Weights of a small image embedding model: 1.61M parameters.
Rows from block 7 of a small image embedding model, named by matrix and row number. Rows with one number belong to one channel. Each number is 500 + 40 x the weight over its row's rms, rounded and kept within 0 to 999. All counts start at 0. Numbers have three digits each. After the name is the row's rms in percent of the matrix's.
After each channel's rows are labels from the 100 images, of 14848, where the channel reaches its highest value: "lies over" is the class under the peak; "strongest on" is what is common among them. Only what is clearly more common there than usual is listed. The data: drawn branching plants. In brackets: how many of the 100.
# convs0: expand pointwise conv (model.blocks.7.convs.0.weight, 384x128x1x1), inputs 32-63
# convs2: project pointwise conv (model.blocks.7.convs.2.weight, 128x384x1x1, transposed), outputs 32-63

convs0.309 103:492483529516489479486505405540501543484442526532490454529530502541586445516509468452506513547515
convs2.309 092:522411438460425494443456497494573547553498508568494514499541525482484512524521538437461481529485
lies over: ground (45)
strongest on: narrow (44)

convs0.134 098:491501472458406477419501454451494513498537524485484406535503482524487512529475547459502491563493
convs2.134 116:522603575501471511574483493490509468479408443476508534515473522544571519478463425543475476513586
lies over: foliage (37)
strongest on: two-way forks (78); narrow (57); autumn leaves (44)

convs0.244 101:530499529476466470444489492461514527510449465563528381517512522528516511431450506489528468521488
convs2.244 077:562504535461497627478477477508495516482445452485598547570530565516528516533507513518451529481505
lies over: ground (37)
strongest on: three-way forks (88); spreading (37)

convs0.81 102:529506591569515462527466532562464498564464491510469442489487490514577480442477411522541467496468
convs2.81 094:508533483443472568388490498481479494513502501470525510521474552515462510545516525445457548533472
lies over: foliage (84)
strongest on: green leaves (39)

convs0.148 099:463473484575487484512528472485481541520468575489488435431535491546552494447535506450451526492473
convs2.148 115:481485466436488518465520505529570519448452482551597450496532488525519451491473501406446520544521
lies over: foliage (59)
strongest on: narrow (96)

convs0.250 096:457523460476539525492453553563504435514482486553517591482475535461454548538496557500506501521462
convs2.250 126:496523548473407466495500430525490474465434498483533438545465515564537531504481486428456499533561
lies over: foliage (98)
strongest on: narrow (83); two-way forks (82); autumn leaves (39)

convs0.180 096:470468400509461453512490525533534516570505579484461496466569461531531507513554533466456492504511
convs2.180 080:402482453459487469500503532516552485550561548468491443506509477492477532475501500456495466455525
lies over: wood (75)
strongest on: leaning left (88)

convs0.363 100:532564549459553601498573532474486496382484415509640550502437535514498444481459535531493524534488
convs2.363 121:541505498501475494549523558479460468537513536462524479540459526550486588446450543600509419499532
lies over: ground (77)
strongest on: spreading (49)

convs0.302 100:543509517550481453421498481502443508538456538511514485473481534545527544528433558510546479485415
convs2.302 096:491478499538453378562471459534517420544490520483444465503498413514550492482448473515540481455547
lies over: ground (58)
strongest on: wide (39)

convs0.374 099:517493488461530538514519487483472400475549514444504554502450499468454426492456597546546574448463
convs2.374 121:472494463517500471551561521457517519524556557448448439482554502547531559443497429518469425466576
lies over: wood (27)
strongest on: leaning left (89); three-way forks (86)

convs0.172 101:510422424529467429523472466484536610559440537509462452453556533499517555425543468443478479508509
convs2.172 103:457507446484490495458542507435541515475542513464549429517583502538508548502516426452418451474565
lies over: foliage (70)
strongest on: narrow (73); green leaves (39)

convs0.208 098:506500545538537556560533478454466510492531497492538435489507537501510514416508464559548450523525
convs2.208 089:555478468541546525447524493466525550441520472485517509508544484485573520513510442506405501497559
lies over: foliage (80)
strongest on: autumn leaves (43)

convs0.371 098:516489468498480445513501490524493487571538595450437518478524471503501490521515545489484533502488
convs2.371 131:527497472525527549491515522510449473501546548438519538488439504477427502511515548502495531491461
lies over: foliage (56)
strongest on: leaning right (65); autumn leaves (47); night (44)

convs0.16 100:588511536514493506487460471519483459481498453485548508558470530468470485518514466519558516503470
convs2.16 095:514555495506489568530506448499552567497479460468554501509570508518541536475555498484408497555553
lies over: foliage (32)
strongest on: narrow (43); spreading (35)

convs0.345 100:429514498537493489497518500564468523538519544444428469479513364501521499525518492498490545480503
convs2.345 122:414484472552536482467552479589525550502503478558522469431545493474546457511563446467520522477473
lies over: wood (38)
strongest on: leaning left (55)

convs0.26 102:498551553490433546385458475574458471513496466468545471531476485504520464555518500509505544520450
convs2.26 103:425473519453481464524559443501505455462456472579513456473510509516500450462459563442546512480572
lies over: foliage (58)
strongest on: narrow (99)

convs0.257 100:532567586517545557481557488416445517425505438451505573497479576498527476518498483519503551523490
convs2.257 116:533518536592463498454490451532409544544500513421486515474495470487529505514552517530532518501467
lies over: ground (68)
strongest on: narrow (69)

convs0.50 099:527389410459504482508519503402569510478517540538448456504484486478460549381457490505518426453541
convs2.50 101:502478547544504466562489549485479522516471519553451511509472539534486537474458482560558444496511
lies over: wood (54)
strongest on: two-way forks (69); spreading (62)

convs0.239 101:459518515502451519512461508516532624530408542500484512487575508551587485515536497491427496535510
convs2.239 101:513520516507471506498516510513496522510473536488525521562503533575548523567473551525426464534503
lies over: wood (64)
strongest on: spreading (38); narrow (37)

convs0.90 100:527485521525454449422395461534498514546444504583486453565500483481484530507455464510581471497467
convs2.90 087:570524567478480496494436492533468474546459475510499540543439542458459490520452563570588529514467
lies over: foliage (40)
strongest on: narrow (52)

convs0.110 102:527516551438499535567463522484493426484482491514495542575394495473433475485442533576577501480500
convs2.110 110:601560581530489505541508501499479461468495465467475543566429563530511511569494487559499492521503
lies over: wood (29)
strongest on: leaning right (59)

convs0.335 098:502536549461497503517433505492494448499455452515476557571432491493513444523448485568567507458510
convs2.335 105:581529531521456469558496495484497479535503513421490498562429551522502555505494507548497460527517
lies over: foliage (34); wood (30)
strongest on: spreading (58); leaning left (38); pink blossoms (36)

convs0.192 099:496488442504504494589580578463571524457501499478537489444554501557519553483540504459401448507557
convs2.192 111:498561527513463477497548473481485465488444497478529501519529600593506573490462474503478449469553
lies over: wood (56)
strongest on: spreading (53); bare (44)

convs0.78 100:481569540458484490563497573488501487508464470541486557482451515532506505520453525540514450537506
convs2.78 098:514559546495469471565518488508495475531527517439467468558463457530523545520543450500485446569542
lies over: foliage (45)
strongest on: spreading (58); wide (41)

convs0.162 101:466446447498472455446546445469496598469519550568469510503508475516489484525503540460494494615502
convs2.162 092:478532562460397466584435533491509463532491491425465503551427474539499519464475489521482461526560
lies over: foliage (65); wood (34)
strongest on: narrow (79)

convs0.135 099:558510480576576495508494569527504514528528464508571459463522480439496558464486449532518441442470
convs2.135 117:509486546552499555488549490466390520472563545465503484540447511552566501597513514524485484595468
lies over: wood (66)
strongest on: leaning right (98)

convs0.42 099:490495461497538485497503512537462424526560475458477485434468431419446466471529503487540564449431
convs2.42 081:511437512522513485525479472499483516541491535551423510497478469443521469490497471553586509470492
lies over: foliage (30)
strongest on: drooping (50)

convs0.197 102:488508533504499514419473485515403530503524516512518517513429503488490472560504552512539541632414
convs2.197 117:537516507477479526450420528482508495511525462500519476531455499464520462539509436496500524571489
lies over: wood (44); foliage (40)
strongest on: narrow (66)

convs0.342 100:517502502564457516530472465482516562514499469495555479507585504545580506506556419490472448543567
convs2.342 099:449522548497483548443539486489469434449499487484540475561473498590538489602460473467459515544511
lies over: wood (69)
strongest on: leaning right (88)

convs0.287 099:502524541497511546491498506488498533493492477560571414490527549515525505467501487520540420535507
convs2.287 088:525479472461560563474530472492536489426529485482505493524486525466540462508522411480459575485506
lies over: foliage (91)
strongest on: autumn leaves (43); green leaves (38)

convs0.150 097:579511500490493482571476519443580566528480513492495498518619527504547502467507429524474426498563
convs2.150 093:483555483496474478492513522498536478535481501444550483535571544550498546507495485502443451494553
lies over: wood (33)
strongest on: spreading (61)

convs0.266 097:497477471443413481509463464436520503535485522534479503525468513484396547439472567508539439498527
convs2.266 105:485525546479440445508477509512535453493452499523484476569473532564527541517456439447445436543550
lies over: wood (34)
strongest on: wide (66)

convs0.58 100:513514492551516487540517478472513494534467538486491444432566520522550525438504459491495466442505
convs2.58 099:433492473456451490449476557505541512520499542504570402479557448517509471476469490446491500487502
lies over: foliage (40)
strongest on: narrow (65)

convs0.143 102:513571510472524548518526473538482413479535482421539530522482466504491467542505523509490546488502
convs2.143 075:457500455492549536500485562566465455535568535486461485459466429408468448505578474471542546477428
lies over: foliage (54); wood (28)
strongest on: drooping (44)

convs0.296 100:539573540488528550570556504485506503426520469402511463512466495486503509467526447505490508536523
convs2.296 091:497496523449448461472512468493433446482513518549478464560425509503442484574453502493554518527471
lies over: ground (36)
strongest on: leaning right (59)

convs0.177 100:514495537531509527524495533493500536498446453582522503488491548507470581422495479529544402501503
convs2.177 082:521518546532492488535575486492459408458514536489504506516454520581533509517467498538514486480483
lies over: wood (41)
strongest on: narrow (55); green leaves (41)

convs0.163 100:541456430480512495484461573516510474537504506494548435471525512432435563454516529483497487444447
convs2.163 107:475447480475469476447521452485507432466457481528517493496484558554510501471417541458508502422500
lies over: foliage (76)
strongest on: spreading (47)

convs0.153 098:485558474476547552492493584580497425501489490495561545462511517476487542531531536475453510482460
convs2.153 124:446518529476445475452542435522523481439430473519560463498509537582569491521480512372432515528537
lies over: foliage (89)
strongest on: narrow (83); autumn leaves (39)

convs0.271 102:644486492493484465535402521493525484581482477503494482534478495433433562429482461545547460467478
convs2.271 105:594585573510510555540459483533453437494449435452495520537425533490491500462505475558523567458484
lies over: foliage (70)
strongest on: leaning right (74); green leaves (36)

convs0.40 101:461541545424528508495598503502526464449464457506536477520523480549557481487459513471468492477543
convs2.40 102:581492477482542513553488522472530444497512500487507516529480557508478585446396518570488441467544
lies over: wood (45)
strongest on: three-way forks (98); leaning left (75)

convs0.93 101:508488463406475512493494417469542476475503514484492432523499461448459466463500513469529531482534
convs2.93 102:511429438444500485463488495461499534505517522570462486544464508451415479467488568487501523476475
lies over: foliage (44)
strongest on: bare (49); leaning left (46)

convs0.166 096:471455448522507462502513518501511548524491577525494452499539402560499559467510485494480417485534
convs2.166 103:555526500485534573445484450460515479436520426525521563551509551450490471565539443522461541481513
lies over: foliage (59)
strongest on: leaning left (65)

convs0.378 095:560509483537467493473508425467478551535517579456520480496529531528534510510487571511489507503459
convs2.378 104:492547530578504525435480467517439523525537532420459512517527489494536513521502448551457511446499
lies over: wood (30)
strongest on: two-way forks (81); narrow (66)

convs0.144 099:563501579482514540545503514494454428470471509525560476556375548510466489451440511607605486503467
convs2.144 113:572512555507501521516499512501480468452516482490474563564436529504485495596512510530505505561463
lies over: wood (38)
strongest on: leaning right (98)

convs0.160 098:494444463348456492496471481450533481506494521520502499515472511466445468454429599519551532465482
convs2.160 103:493473448401484462522496469432597456495502520552409535521506471486493488458473490482439515467571
lies over: ground (41)
strongest on: wide (81)

convs0.294 099:530580567475487551492525479450449457457526429422575481540465498505501453514497515519496561490503
convs2.294 073:515481432436505562467513494542483522499566546491512484494455483478472466512558524426464528543436
lies over: wood (62)
strongest on: drooping (43)

convs0.206 097:468530519513485544475511508512420473469508467473550562486442471520463488533527534478476527502479
convs2.206 097:468453495447486478479514553548544536497466472581502499458490487493505434512527520388466540556460
lies over: foliage (37)
strongest on: autumn leaves (57); narrow (51)

convs0.268 099:506432464514502512512507547433515513512522510538518505463500564487477548432438560538501452453517
convs2.268 110:537519561456441511482493449524459423476419457523524513533396540538501520503437559500525511523494
lies over: wood (62)
strongest on: wide (82)

convs0.184 103:509452523510432477531459528518486499581491538499503501521500488521488485490501519526537470482492
convs2.184 112:513480489391471467495430483504562473509461496565449559570473557465417508532458582482501530514508
lies over: wood (44); foliage (30)
strongest on: spreading (77)

convs0.73 101:491541481488520507528524516499542453498551458448459494520538450482506498520548369503464516449572
convs2.73 088:542441472471488562434487513494467535483539545524531546518464598482427490564490552509536525528416
lies over: foliage (95)
strongest on: three-way forks (91); leaning right (82)

convs0.233 101:653497501470474494513392479487526467543459467505528482560486521432442514448464482553566492463472
convs2.233 109:606582576552504535532469508508431452508466443416523520537434549509495512484515485575522545459474
lies over: foliage (51); wood (38)
strongest on: narrow (42)

convs0.82 104:523500520565515458512468464493468483512490512541481445471500514518562479458455473516580475507494
convs2.82 101:582470497507480506565519403482487527413493508493542527499522513477517468509518515495512509519533
lies over: ground (37)
strongest on: drooping (46)

convs0.130 100:524542489441440459513497485480553480523425483584511512470489512562509531496452564478521429510518
convs2.130 112:533528507533502520540448555493486429525473487487530531555487487525490554492456522602484479424539
lies over: wood (46)
strongest on: spreading (51); wide (48); autumn leaves (41)

convs0.235 101:517496504492412451481442476508447460556550519481428489545422475452445475535468551532599521542467
convs2.235 106:543548551503511544445479450462547503421441418533518593506529575494580448562471490493457550522527
lies over: wood (56)
strongest on: narrow (50)

convs0.274 102:499472495490473490507441520550472436555527490497491485534433472447405506464500511538626504436463
convs2.274 094:538502467490484456496456480533571502559487522553428503515485487466494562503470482531515444472507
lies over: foliage (52); wood (36)
strongest on: leaning left (39)

convs0.368 097:500494483494426447489409503506510500591498515490467418487513509488522472507491486493547508523443
convs2.368 116:457485466457570498524540459516577489454527461542465534461546469458488449512544449452518524450519
lies over: wood (37)
strongest on: leaning left (76)

convs0.24 099:483450496513445461542535496510493518527529595478479478530534463562528512488513520502450444508554
convs2.24 090:456534537460405449532444514487510369521474469524499449534450510513520444482433519476549536496536
lies over: wood (27)
strongest on: spreading (69)

convs0.318 102:427598510500510548454531516491483497470521469484481527474488474521498528562514481486457510546516
convs2.318 109:572491456435508494514496501451512399502524527570490544484465542476436523445425530536561470489511
lies over: wood (40); foliage (33)
strongest on: narrow (59)

convs0.183 101:464471471571520474579550558504518522507464575509477485374504488568511547406515447477485432481515
convs2.183 090:475506492558484466515508532493485577535517534456481406496520458519521550454539402524508449521504
lies over: foliage (29)
strongest on: two-way forks (77); leaning right (67)

convs0.300 094:515489443480456425504452444538499465570491576480462440491496452500503526477508519474534516499460
convs2.300 091:517536472530477434556541497475498480530532584429456501473500517559488582521472506522462433535549
lies over: wood (28)
strongest on: wide (59)

convs0.36 098:456460453519529505494509504481528494468495456542509505433529491515538501501507427447487483490545
convs2.36 096:474522424502559514521560501455569505456540444510506530449589498476514505492533448494458480487576
lies over: wood (62)
strongest on: leaning right (89); three-way forks (88)

convs0.272 101:481472450511519532482503523462500510508534499542548447474508545460456608436442549552530445472506
convs2.272 108:475449515493447519452514457506449521465493517510483483519407526554528506542501538425451526595472
lies over: foliage (58)
strongest on: autumn leaves (50); wide (42); narrow (42)

convs0.346 098:463493543409548549515580462480516453424529508484559466549518502491504451454447498502525503462535
convs2.346 092:473472493538566514447493540514502515454501461575464548517479477434484425539505460510493584424434
lies over: wood (47)
strongest on: leaning left (94)

convs0.361 098:480480455513507482494555515515467462500572514463491445476474411477442538468520558488508508462469
convs2.361 084:524527521512485541447483499506431485558542525450459514519455469473518473560526479530529541492451
lies over: foliage (25)
strongest on: leaning left (57)

convs0.56 099:483423483496520474515565511422554552441457518573528470494571557545556476451471477476471465513556
convs2.56 107:488459511511456449532483544528518540540451546525507467517515500524503497495490549498522469507492
lies over: foliage (68)
strongest on: two-way forks (78); spreading (74)

convs0.252 102:481500498462547531588609537490516509438524557504482539495486448533473526465494519503460461489541
convs2.252 097:549546512536516580506559461496426561483515515448559517453536488531496542515565538527476471540489
lies over: ground (50)
strongest on: night (42)

convs0.360 102:494442494520448403458452428464516518554515518513431394505523501493534454487485466481559526487501
convs2.360 106:545409432536497472478444458506522556586536557511466504487548511448472514472528536521544480434462
lies over: wood (46)
strongest on: spreading (68)

convs0.71 099:477399461454417445488429512489495444542492551570485479525425468501409523437436594477580451477492
convs2.71 096:567546532518461499518489462482514470473484461488482557549463560528522560527486465513434441506536
lies over: foliage (58)
strongest on: spreading (62)

convs0.196 098:533481477518516506469467554564482462538506543506546425499482468499465545470458546548531462401414
convs2.196 111:517477526508598569454547467488447531441517495531481525461448516467541436516514444493531580502425
lies over: foliage (40); wood (25)
strongest on: leaning left (65)

convs0.292 097:513477455547476485480452496532535585536468473529546497472576447490528547483545458442442457474498
convs2.292 105:514502552531523557431509448466430518450542497494493543527486508481558438637522515502491546550431
lies over: wood (44)
strongest on: leaning right (98)

convs0.251 099:436495542559564554527570515453453513447528482468501418484511504517522505461527434513502489482533
convs2.251 117:557487473517624552517583503461507509419520473531497566427508531470478507487500423538512502444500
lies over: foliage (37)
strongest on: narrow (62)

convs0.228 102:526500541466546588503629511498494515385465474536673512500477540607531485470477538503464476559506
convs2.228 101:558521495491481471531508512489517483528475495531482514552510575520503601498426528595500436508537
lies over: ground (63)
strongest on: three-way forks (98); spreading (76)

convs0.6 100:566504520539501506531488488544530543475362450551559526478560583507534519437525413502494439502513
convs2.6 110:455443464495550503486476548414512527539582542481471489472547470467478472458506460507517505412506
lies over: foliage (45)
strongest on: narrow (49)

convs0.86 099:426480486500457441532491496537526561524466511500455448495564479519555490519566478448486480585515
convs2.86 095:513585568501465523531416540539471451551437463495530467518462494552512553495454516582549470515503
lies over: wood (28)
strongest on: two-way forks (93); spreading (90)

convs0.243 103:502523458583494502490489478481494529523550483414510465468574458474532512502606449472429530491516
convs2.243 110:521515591561467509447529466466425523473490509478522496530467543585546512606465519510486493551487
lies over: wood (91)
strongest on: narrow (74)

convs0.75 100:407510493469556534508581559515517492425511499464501525437519476551570422515555510434406557537493
convs2.75 086:514507431503500494505514530511574520501509481529497544483520545510509572532503502504466396536535
lies over: wood (68)
strongest on: leaning right (57)

convs0.207 103:463557488502508537455477564548503528512511551401495483507571482490503498577552511481413550485461
convs2.207 119:507524523448469502438554467450518508430463458517558485559507627547531499549454519463437511549542
lies over: foliage (84)
strongest on: narrow (53); autumn leaves (49)

convs0.373 098:595518523463508513518422534519510510520480509524529538557470507460499513508436505599549475490487
convs2.373 097:587571579504470561509424523505448474508476461467527526579428541519478495521500505576525542516454
lies over: wood (41)
strongest on: spreading (56)

convs0.164 100:519479492493521482505575453530528539465450525521535450489526489567596488471505471445484487529514
convs2.164 086:458446461482488556421502530460528545460526481575538478559531500503535486545526473461399524552518
lies over: foliage (48); wood (28)
strongest on: narrow (50); spreading (45)

convs0.316 100:463471515511430479488421513534465497561467550546461517509486473509460538494524551474526461508477
convs2.316 110:478523550494437453508480573475468515507499558443466470530467496570534503526461502492450483519496
lies over: wood (69)
strongest on: spreading (56); narrow (41)

convs0.155 100:486492502520492486489537482441476505470503553571493468488459580583524541491416553529546449552506
convs2.155 098:603567527475460488544432505447540436531452449465492563520479549487475527475435497590530498465544
lies over: foliage (51)
strongest on: wide (57); autumn leaves (41)

convs0.343 095:515515535536491466514472550443467468534553489433452514522466509480476483495487472613548515511488
convs2.343 112:481504481478483510501529515418495528469542509459495479546498519550528539508459559508409471594548
lies over: wood (29); foliage (25)
strongest on: narrow (73)

convs0.313 100:504494456583525458509472570530516500572546513525513475454544479482512572493492426510511414473480
convs2.313 104:504432499509539541463554504478427505479568548529509496537444474529491493584487548531520475553450
lies over: wood (52)
strongest on: leaning right (98)

convs0.319 104:499489546600494477525455513485438547537465538502457480484511561525557492504483523536538490551470
convs2.319 112:499413453490511562447508489538476527482570576464493488518465463471467488527555474475489547472436
lies over: ground (43)
strongest on: narrow (72)